A small image captioner, trained from scratch: encoder arch pvt, encoder widths [64, 128, 256].
Rows from block 2 of the image encoder of a small image captioner, named by matrix and row number. Rows with one number belong to one neuron. Each number is 500 + 25 x the weight over its row's rms, rounded and kept within 0 to 999. All counts start at 0. Numbers have three digits each.
Before each neuron's rows are labels from the 100 images, of 14976, where the neuron reaches its highest value: "colour at peak" is the nearest of a few named colours to the mean colour under the peak. Only what is clearly more common there than usual is listed. The data: views of escape-time and Newton fractals.
# fc1: MLP up (encoder.blocks.2.mlp.fc1.weight, 256x64), inputs 0-63
# fc2: MLP down (encoder.blocks.2.mlp.fc2.weight, 64x256, transposed), outputs 0-63

colour at peak: blue
fc1.174:533474495497531511518549518478520493536494499480498505505480514507499465483496545466514487462524501497487518435479438466526481561471497501475522476528483499479513505475467546506488485512498503
fc2.174:499523475533486517371493497484491527476486489492485458469516465501518484491511473499512519493521546501509502510503508517480505507532502524521500489468509498495469505513485494531487486512509548

colour at peak: white
fc1.196:503487534480508493522470464521511491478495511517501557458494535520515556508463478497467495514492488465530539486502534477510512515532458480507468518466536514498546546472506473503493500474486478
fc2.196:506508553500499492509498456544526538502491525468490536495502505510496530495452512482470514504526461463530508485504509480472499492547441507466459498495523497488537560478534484483498484498514496

colour at peak: brown
fc1.231:489543493510523494510513463452482465450493502501499561473479477502493502454509492545489505489504460459493494537500538509504520498493508466488500481544519476496472487464496468534544505474523491
fc2.231:488473436523505502508511523455499490527527501514498451530510480496511455490565514524526493487492518516468470513486504520491479523459547515513546508492484494491458448527484502504516530492504511

colour at peak: grey
fc1.73:535482513545536531504502540487491509554492476497508511574495524513523465462490554491511497498460477526514505478516499516513514479540489493470509458521521507529529520530502489501469491480527490
fc2.73:532520528513500522449490494472505511388461476500497512482514508478522544494481482504533491512477450487466498501494482528509491472508497497527457476511500503523495508511477518524506506499482526

colour at peak: red; orange
fc1.75:500498489478470493488442489493517502448538520504510504450520503525547545473511450523509517462490492516499495496485552510489540475528486522511469508465548490481486507529489463492489500501467494
fc2.75:488509468523496502486519519494501475526537502524521449529526482469505456484532510523505472493480529513498441499486472516493478515462535510513543524528485477486463456513476536483532528483532529

colour at peak: brown
fc1.133:494554481494477523484483500498514511584478456472479468468511508503488503478522507488477480506511510532491521518493503505511539483532501513512519513547488487536457487511509535508445482498552514
fc2.133:525535499518491546423484482501502512558499481499496468460514500498490470473524493488508485488501480520477460508484492507495501505458507506495494505537486484509504511514499524572483504489538565

colour at peak: brown
fc1.43:505491488465498488532562524519507488479523515482493487569489490470473489506495534498503523507465536469481511477528496475517570515498516482492494468496461524492533503509502497467439494513478487
fc2.43:470502476458498436528513521503512482470495490482491456506502467499471504516540527495509531492523516501484507492497497463509504520482533492546516491556445522512490462473541484506510473530499543

colour at peak: black
fc1.6:485537487555526535501512516486491470548488497508531499529510489513460460493527532487472499506503484523504504544510468517524471477501535478492549511559453512510483497501482537505491505484547491
fc2.6:489509445529501501481517507462507512541523513496497457542511458497506444486540520520546505478497508484457443504491496513482478490460541533470527491501489490491479472515501511495531522516527516

colour at peak: green
fc1.209:497479508492577499505538520513497501505503488485494445510512498513478480496518528498486499493515574523492494466460501514489430551485522490524526515458495517491526503468495497539506480490499515
fc2.209:490498493496502463545496535490496481546492469509521485528515520529508482521526495525464505520481494490504511532503515507501506491480553437523462492519451525514532508497489514500426516460476481

colour at peak: black; blue
fc1.128:487542506532514519490521524488497481559495500530523470549494516482475425523520513492482483512524542500501495510471467479498430508491526481498527508505474497513493503490472541500468512499539508
fc2.128:504481527483487511504470512508482499440483477504488539459486538505514559511466464502459506509494501532530564503511506501516533496556474488538490504472514516516509506510481473519490469505458483

colour at peak: black
fc1.35:535442498451503487490484468517513509464497492481464517450490482523533557485468494485526509505507463496480517460508520490480532540497472519500468479476525493479522513475542475492497495516460493
fc2.35:488524481518493489468528498500523522527520530490508453554503449496484441496521536482542495490518505473483422508492498490481482482471518518461516495515497492485484489507520520476542514500537522

colour at peak: brown
fc1.84:517505504479500485512523483480459503501469471485484452479493477516459501505495489499468458495491510462497461457480495492466479550506523496523478483543496512474529516435486476507536453499518538
fc2.84:475511572467498495495473470530489513557521489480465516470499479530470516499484481485465525469499524494502518485508500446512511516494497531510508540522526496501530502467510467528540477547519520

colour at peak: black
fc1.208:505538496518511532508521500498500480568504479515501469529508495476479419508526539479478486490519537518506493509475459496512445497487531484480533502525455501512520512501470512516487492497548513
fc2.208:503480533485503493493469500521493505422485494491499524476494525513512552510467465499452513512504512526545559508504507501508527496551463483535487503470514521513504514506485478509483452501459481

colour at peak: brown
fc1.85:519418492482517484481558527484487494503496483458532488539491508497477494516498548497486510495522518496510524457505492525535510532463528506546549490527492496493477489480522498493487455481478497
fc2.85:508492483531497524441480503499502512423514512530515458472491489494523476487495519509534494463495507474489468515498488502479456533517493548463506498477516490471528519483518506522511556519544503

colour at peak: brown; grey
fc1.68:528495508536521549461510495494484489522479459513494469513494533502481463462502509472486449503493504530514494490468472485507452537470521466511504535506466471471524526506494507554487541503521523
fc2.68:527502521489484510512501513510488484473477470460501534463499455483489542521512478515484483508480508539512496476514471501515499513521507513530507508577478488504470521497479512524492405530483510

colour at peak: green
fc1.147:546488516477536491532522472496515541480503526484480532457481518506503550481473509501525518486501471468474500479516532495508499524493464525475457493470499495471545547490521469509510511541458477
fc2.147:515472534464514503538470508507487473489486481515499572466490558501502558512460453508475483520474479520518549485496502514528488512514470479531488509494499508519527509493493496532500477488476462

colour at peak: purple
fc1.225:479441491515488468545554525499520513476515532477509503500517504462534514479496548498477488509474521507508512508555485499463549491498493509474504531484513508482504483530510510471534543488472456
fc2.225:494470523452502492513496504495491463545503470500477472483506502489468554504490506503493469506475470505506521494516491497512527515503500504551466521534487493517515510492531483564528426489512556

colour at peak: grey
fc1.66:471510499507480472445505578532484483505498500491548448549501486498482520517499508498491477546500530504508487525509498513491469456537513494510520512549487487498465502490494522478502460488537510
fc2.66:474553520533490503486513496515500487552511495504504457508508480486457416478533505487494494506490491523509459535503493495489505492475504491458499503557461484492504491519501533523472485504530546

colour at peak: brown
fc1.19:471517489502493466522501492484486480535494488536511505490518494453532503548531464517485494517514496451519485522541506500517500436503471496485535488507545478505475477492479467493545506521470444
fc2.19:489523512487500476495536483477481491432519539496511553528510493505467514510484439505535507548486492479491544512505493512500511455498486507505521478509508507502477501466486516451558480520484467

colour at peak: black
fc1.17:514496509460497483496472470507497532445499523499490559449498500516549550481479451491515504503508455484482497487501544517494521485500474524509480475472545513490490509495521476481519498525453477
fc2.17:488507477527497495482536509503523500560519513504504440550503467489488445492527553483523488486515495487492436508497492478484494500458533510460521504524480478475500489504521523486521525491534528

colour at peak: brown
fc1.77:472506519537494516522482501454473506474473512500494592481517524468522509477498469511488486507493477504502494536517505517512532465488485512495484476542526488500499521524509470474508523516433458
fc2.77:492476499512493513422488476513503517514502461489499451450499482496532476520498505485499476471527536512497492482497496476495512558504513547509534516495514512489496490506525487554452467483535533

colour at peak: green
fc1.79:525513510484500485481462511459508494528508510531521529489470508478488512504519441508501505493461451510488493543531483507515543411491466501463494467517497473519493516510491479498510520490461482
fc2.79:517522546458483497482482474546503511448476483470500533450491505518494542501458467483490518498508490516530517479507515489530519478523449509488455504532518505501519536476511483500502447525489477

colour at peak: purple; blue
fc1.122:499487518482501562522534496490521492527488525509493486490468488482525484501512543487505510506554475488493511445499490518528469541478483519443511485533501500486528508455525518534478497563480497
fc2.122:497509468540493509420507503485473525494490489492483486487516480489556474487504479501510499492545577483487522475524493496459541492512524517494514470486518502500468499515490477497450510500505545

colour at peak: black
fc1.59:512504519434507518513553532506511492512506524496536488535464481501502512517509455504518482496496505468500482462473458486514516497498524527478489492475502495475452432446481500500538505515490474
fc2.59:491504506476510464564517506554531499434505505544496487482503534487459533505484537485528522496504456473501496491522533473504475503534482463490477504512475493466507514503536499500477499493492545

colour at peak: grey
fc1.97:462510480521511479518508459521508488498501512484490496518551503470521514521478478490485546506536568465485482489458551466474450547534524501494507507461510507507501472466506508481511494517485507
fc2.97:518524552483488511492482477555501513469471485481498553463491515500489545508451490481470499507512469505536516483509514479515516478536451488480453498533514496501536551484524497487501464503491488

colour at peak: pink; purple
fc1.108:471424483500548483505548521521513530506517497485461482475483498490495503516465547470480505509519504492493503494532498487492513530452489481487539537477477465478512475493518537483543467486493485
fc2.108:489458488463509481575482507524480498517498499515514515486485495481533530509464476509465474507487517495530505470509477494532477559510484517545516529474507515494459471482508474511566495483489505

colour at peak: cyan
fc1.240:491458518524545504488550490519506534534487489470455473514504485480486500501457566458498481519527491498499483481520474491479478559497498495498514531492479487506544516489528538507489497499534538
fc2.240:512528507486490497467484495499494549445471495455501516494476485534504496514483477476525534481548502492483489512501509498509539426523490519466461466488517526506514536505499468499462475545493489

colour at peak: blue
fc1.163:450514484496511508492440503504516492500520479518501484438501525523503502473511469503501492491501484514496490523497553514482530471520475504528453482458535524470452477506498454518548505474489528
fc2.163:496473513479512493447436552493497521475495490499485481518510489515493542518475485464503487480513495514480490487481488472513480514527507501537478517490518532521521512501506504593545461506500527

colour at peak: brown; grey
fc1.25:509517472490474542461467517486482476547513455498493452496511500512489474489538507512506483464495521550486487488469492501509483537481529512546518529531473492514474478515496511549508476496534550
fc2.25:491488508505508485493474467504517551493488518453452504470492482545507507488486498480531537489530489483480501516521557485474533484516489527478468488438530509492526523506525455524487488548481506

colour at peak: grey
fc1.82:534454504501525487532492491505512486512501503468468503477496491517470521488502507502508511494525516543493477444495521496506523569465504507506481523479460492457557525482532481483444466521478510
fc2.82:527527510533501554500493480500482483549473465513471541438504521497489489498489479534485480505470526567515504501507502515512509518501494483492458503501489478510534551505461509515466462475497518

colour at peak: grey
fc1.216:496498517482510443470518553507497486468527531496515494543514500493481515515444531525495485563509516500487505521503472478509443502487531475512485532476497485480476470522485530495454523521527499
fc2.216:495485549511526495489482525509508508482505512508489562463520531523495500493495456499479501518469458512513493520496501528505466495473475472507492487499512506510513467514462498557591513512507462

colour at peak: purple; blue
fc1.92:566486509501505484495497494505510499484502469512486518500506494474493486488514515479495526513519513485473504475474461514513442509504511503538485486559468526531519543520527527561508439540523508
fc2.92:512447474478488482535491540476532500476486470497496511472514507509514537505498498490502500493506445530508546480480506487489489505478539505515471514518460499506539508482557504557533483503462453

colour at peak: cyan; blue
fc1.123:494497502493490495483446482492507516444509539505485546466506519496533519486479427512511522487497484450488513514528544504495510475506498503492451494450537507492494501506489468497538512526461476
fc2.123:507482522487508512467460485500479512454481495490477550457505530505508553506470445514492510508496508506501557507500513520509499492536469503538474500440529521528510519500475474535490467516468499

colour at peak: brown
fc1.24:516487530519552512453469512496502524553497452531454525490513499507477532485477525501498482480493453524482519488483521503460506509516503490524456476537499510501574501505513507520473494492512520
fc2.24:476516517505488477452498485510511513491518519492530477513487473519492488523511515489489507503508520482506457517489528504494420487555500492503522512485540519507503470505485497409543507514526460

colour at peak: white
fc1.235:505509559485511484513485451539518515503485521493487536487492522522490523510451489478465504515523482467532521486503522473497487507532457480484468503477536512503552568466526473496487489482516491
fc2.235:507504557503507495526507456546525527519491519479492545502501506501493522498452516481473505510515451449523504478504500480479489508535441500469465497503513496489539558470541493484503500489521493

colour at peak: brown
fc1.18:495493522500525517562523465544495488514504490472457433483486500483454495484515527483510503522543527519486511482493480500475513563504500533487505544510473486494536507474515482516493459497483516
fc2.18:527532531483475517485466485514482513482487471462511548483490499511467522500432467504488505504485474530509515503506502504522500423541466506461491495514508511532531530521501497508486451529505480

colour at peak: black
fc1.120:514471523484528522513527460518507527494483503490456532444489504501500516497451496491508510498509469466492512469512521495490503539514464530482463498450521495495577544470518485519490504526481513
fc2.120:485513478513468492468506494497512548503512521443494440523498443505508464490521511491538518476532519503474449506499501495467523469506512554466511497506516494490486485515518486458509491550525511

colour at peak: brown
fc1.213:466523521522512441513495504496506519459498524524530520532481496517521495512504474503490505523495513487500512535481538529496453434518500486485524462495519511512467485497472498459546533483455459
fc2.213:510505494517476533445485509486486494577508460489490465500517494490486495490498500499497471491495491536492453503483474506510499521496492520519497532508478482500513513501509522569467473483556567

colour at peak: black
fc1.27:473488494483447482473535461491523501470514482503530482494515461489484543491468521495506482498500460458495518496516530511510510473531498536485483498482510526509554541490535444471482512520452503
fc2.27:504525484472482524463559472503498504547503501472480439493512485474488449488531490521505502480523519463528500517496507487497518507483529508462521488501495454482519506489492510460474443481506549

colour at peak: blue
fc1.186:508538509516521526501539521499497490575494459495496456551491499507466439503539537491478497515498510532505487502489467502512482495492515481490537504530456484490498497491479540522472478496545514
fc2.186:498484538480501493498473494524491511435478494491493550470500528506519556511463461500454505515505501507537555507512513500507511495557467477527480501460522529513514519502483473507479473500470478

colour at peak: pink; grey
fc1.167:500501506482485482497463496487466528493497475500527562477493483513497529495485436529541489494469467497493513513530509507524510464512489542507455478466473521538516490526500485487432494501460498
fc2.167:510532488486493518505542533514480461477485480528536502533500506457506493521525508510470490529489537492535511484501450504527482518469516451514521499534474505509433492478476528464509506454524488

colour at peak: grey
fc1.20:487479533514490477481481514503496521515478492548517549492522507486530552494504478487513486525516467501527502549529507506470490445478480499475522479533509502515451461507494509474548534495480450
fc2.20:503494501505504468543473494475500499488496518480522534581498483502543531496469497482506501509507526460478495501509469510489580482487499477482501462535536552488486498520497490465482529505488490

colour at peak: pink
fc1.250:488520509543509511511539500494499492559487487499499451549505480486465442513527539465483474494502529514514505518498454491518453515488526483499526507536459500517491497491476531489495481482552517
fc2.250:487514478514502493489534500501517496569527517504504447547511464485480448495529534499523486490498510489485433500491485493485466510457529513486530511529489482484480477496512524488530518495551528

colour at peak: grey
fc1.46:505488496477498491501463479505520508439487530474542537489484506506549535511475482492505526517491514430497494491502519508523475514501467511481514506449525517538463516472519489462542506512470469
fc2.46:508510514518518508520477492490483516448484523487499582486505541499513526484475458527491530525488499485533550495490499521495476486528459472499504487447540513531455523502469506492490500504507468

colour at peak: grey
fc1.58:545465504532456520476453491478508510519500496466482482498474484485520494484488501484527487522541480577535492498505535467534533502513509533501499522532507469481479504524508510540511519470476533
fc2.58:462483524455505463505502498513505457482539534525478455487475487537445539510512505484470504501507510542499519492501497461516485522541512507504526550483509488475523508475536488514554486501474486

colour at peak: blue; purple
fc1.10:539464486489504528508520520503508494550515495513484489485491517496491481483521506482500507509520481506483505482495488493540511495418523495474481488553428471490492469473518522539555531507506526
fc2.10:504531496574478506467463476475509495477501501524491533436523528501547496453513484514511472516472476483493505523513532518490506497500497494482467472484514491508520518511482514524518572490506466

colour at peak: blue
fc1.252:516473494465527500525561502498528513499494492468499492529489482488490501486497556501505538511525503511500504447492457479499470583465487519510535473526466484480503514463536497510483485502502524
fc2.252:504500484530491494386490504468500543443495497483480500499504473504531478484486496492543499486518512497465493496506514514466519465534512521467480481465536514500515508529489490530494494508503518